Weights of a small audio frame classifier.
Model: 5.71M parameters, log mel input, arch crnn, depths [1, 2, 2], rnn lstm.
Training: muon at rate 0.0057, 600 steps, batches of 48, held-out accuracy 99%.
Rows from block 4 of a small audio frame classifier, named by matrix and row number. Each number is 500 + 25 x the weight over its row's rms, rounded and kept within 0 to 999. All counts start at 0. Numbers have three digits each.
After each channel's rows are labels from the 100 clips, of 14976, where the channel reaches its highest value: "lies over" is the class under the peak. Only what is clearly more common there than usual is listed. The data: telephone keypad tones over noise or synthetic speech. In brackets: how many of the 100.
# conv: width-5 conv (model.blocks.4.conv.weight, 208x208x5, each kernel summed), inputs 70-139

conv.39:537488500460468496463465501483501503503491439519424506548460493509565521483461524519465502472507496534490517490501489507497480487560489503516476507504488526522528533493446528478502488484510485543482535489508499
lies over: key "*" (69)

conv.202:525487495505420541489513498519511487496481540498506523544501461481450550543484515510499512480485546504517481502511505477500486476486575521498499559487486528531444482528486495504499529473510484507479546486498467
lies over: key "#" (36)

conv.154:515516443493504497518505502498478452500469513495514503492492474507520499513538464509511531452528515507504487507515499434474404507536477474511480483457494477487491541536500471465522542450468530479545489507509492
lies over: key "1" (68); key "4" (32)

conv.5:484520461569479516476528479514518546504551497504506482459508514496502481479514491492500499504514528490490530471462497470527483532563509530482482542505484484489424472495521502510450469506529493502490525509478494
lies over: key "4" (89)

conv.206:525507508499514479504465519445502518501526491479479521487497489491473499540515503496503507486505513507521536475478551519489528517487483473589511512524514517499504500503502558512487503454519526517475492519484508
lies over: key "A" (28)

conv.123:523537484503480490498506546521517548520476516507506472504529525526445511460544497532534485499455468483495487462494511503510507520477500515464491508539499527483507489489494547488490510490543487498489487518494480
lies over: key "C" (64); key "D" (36)

conv.43:497489527506464463468480545514447497501534511491514530470531504511484496516501497516493471499489493504485475511504512546509481502521502493511490524469489511494454513493442515484475462542498482488493551459478480
lies over: key "4" (34)

conv.93:536528565507465560560467493492521538482484511484552531499507508537477509551497500515464502491506503478490515502524472493473472481511514409494491476495491490513465495495476519510526525465504454461522510494498482
lies over: key "1" (54); key "A" (46)

conv.187:501472510501508512510524537522520479487554475512489504523532481510514490508567497466505503531455526518531528504519515488505501462507502513490474537494512519530481478513472491553502485491518475509533498508481503
lies over: key "1" (73); key "4" (27)

conv.198:511492550552500530548490501491515495480533521445486535517518532504453491485529493526489479488492490464505508474466525496480506448515483499508504472494480454513489522515556461510516496488474526558509522506523508
lies over: key "4" (75)

conv.24:458513489474568474517520524484517517472516508459414533517514510494488480500464488506510541507483528543483538553501505504494506455467513557447457516514517489509499545521546472536474494516521516504521477472514509
lies over: key "9" (54); key "8" (40)

conv.116:502512490545541480510552510489553519493516492501461519586529521452485498473508519490533509517527500525490497512521460525495520500519480505541475509519574480495513474481480480490529544507515511495510520492516477
lies over: key "9" (37)

conv.196:455507492471429481460500465544502518484514483493515519519517513518515445499446466487489506531518525503507458486479554475506504434507481526517519513503493488510509476511481515463522497518498482513496463507461487
lies over: key "C" (59)

conv.122:477517476528502510492487506509503506489475468529492504564534500553552518495497510526490509440517508471519501498465532484482526493534574551540467489520469502458522502513499504504515494497503505514440487481500515
lies over: key "C" (61); key "7" (34)

conv.15:507483570503487519479514481529520500525507502465502469528492510439511538500478477471482488480499509492502521493519550503497495543502448512500480500482502499479560505479465477492543442504534517495484524541476475
lies over: key "2" (93)

conv.0:506477546517501508492511515488523496545548501526517536509465492550515485545514504437522492495471501463486507506468517473470461477452513488530485505510489510513512463534543524462480503532546457507516510490495521
lies over: key "A" (42)

conv.191:496539511515510506514510536542476495448491477518462524492516534522472540459497503486494470487516516480500536493471482491481543560531508542478526499471465518514485466506503470470493475520507484547499512510524503
lies over: key "*" (48)

conv.60:513530527519505501525517507528443471534501531489503530500509479495515457507544508455501503530526498449517521512496521486495520461485523513511470541498543473498507480485513459515483509520419513527517493478514515
lies over: key "1" (99)

conv.35:494542519537509451516504478486539445478486461515508494501499520470500534489565520472461530507532543490541499515514535509515501532504495493501475526457525499541492465511528504526522458509498493475538480499475479
lies over: key "1" (47); key "4" (37)

conv.201:548506498495506500501458492463505524502507516477509490471524539466551494512499482458486542468493473460538487496489511470503498533494515519509500524535513468511469513509497462479477445489514556544502476491488508
lies over: key "1" (58); key "A" (40)

conv.2:497481471468526491523471494548515473495493511491513533511490481480522506481513528511505518508508487500500479520512516505526505444532517551516495567470544478487508504532452543509503560486494518485495506515526509
lies over: key "9" (100)

conv.204:477544521547533514552487532503455529523497509516486508505483537524465475526523500491488516524523469493493530461518510547521516542452483536503490520556497535504467514495524520487507461499509502482474509516500481
lies over: key "1" (89)

conv.50:519512442540514505467479445531492486478529482505487474511485537542544493525539505496463497476513471479587521515518472481499474553476489520498483502530469470529503517498520519498473524513459487438508514483468513
lies over: key "4" (97)

conv.74:483510474511514499530520491479463509515511502460496490493474513463517506449509505478475531488489549492494513517526499476515456489487498456469464509497496484485466466495498479490476518480507550487512493492477525
lies over: key "1" (38); key "A" (35)

conv.126:484454512522517540487504439495489500505448518524506541554494481494457510517480459470481507533526531453454507489468483481500476521491496543500490551493523523483502484490575492489464530539478510495526507490512493
lies over: key "B" (45); key "C" (39)

conv.146:469455532501500509511499511566484504508521538460507517456504459535526533502452523518512498484486478542486470451460511509468494488493488475508502467488520514490491530496520525504486475479458490437487501540484542
lies over: key "C" (55)

conv.162:494470515486549472539524525486487513546524494450486486470511494469561526471480513544502499511495493521474480490495498508502507502496503470490479444515515502502518503478467502510509532504498510514472474507471519
lies over: key "5" (91)

conv.149:471480521458461497476507480504504501468483496477536480532526491513515500536427523493511476519481473515489456494460504505509541497528461503521509514537503485470499498469506488486505521542497490540511518493498497
lies over: key "8" (32)

conv.22:502539504488538469522509486503507494527535520496488504484487450516488505450524546512508490482512522508504496492535449490505476490438506474449480481475495537449537490455494514527502504468500501473513507468480476
lies over: key "5" (74)

conv.64:489506558527513480523522522570495497526524523504493533487448509524480481533492466469525496505486524496492525515518509533535507561537503522504499459515470494541470480509487515490504460507558466504509478502481497
lies over: key "1" (63)

conv.98:521498497493483478527486519499458509498490465537520487520508503544476506513483495488545527467527515482525468452509513465533481463466499478467470523469495547466511512468502541518508512537488464486497456505476488
lies over: key "7" (85)

conv.102:472505544528528540513523482459492487528520488477538505516506490485495497459514508514522505551486530524487530538537526538531513501485481511474527511509510519472487520512518514513489518483464485468463478497517474
lies over: key "2" (97)

conv.71:484556543538499470462547527473503462527485494478468507500469472490504488542568486492490519507524490494508478504514518512508533504494521481512508476519518472531443467510477470510521524510451501473506482501516559
lies over: key "A" (62)

conv.203:506505539504501520495537509463466541503547469510469538508459543491512510487525479497468504531451521494489519494468458542498491497518481482521501516499525528515510484544540503477505568487498500504475509433511500
lies over: key "5" (68)

conv.185:497496474518491494542530516538518495477509507485520499467491540538522493465461492500526477542489494495488497497507498467492515516500494528469453468525504477525523459501448475520529476480502501505438484529487526
lies over: key "9" (76)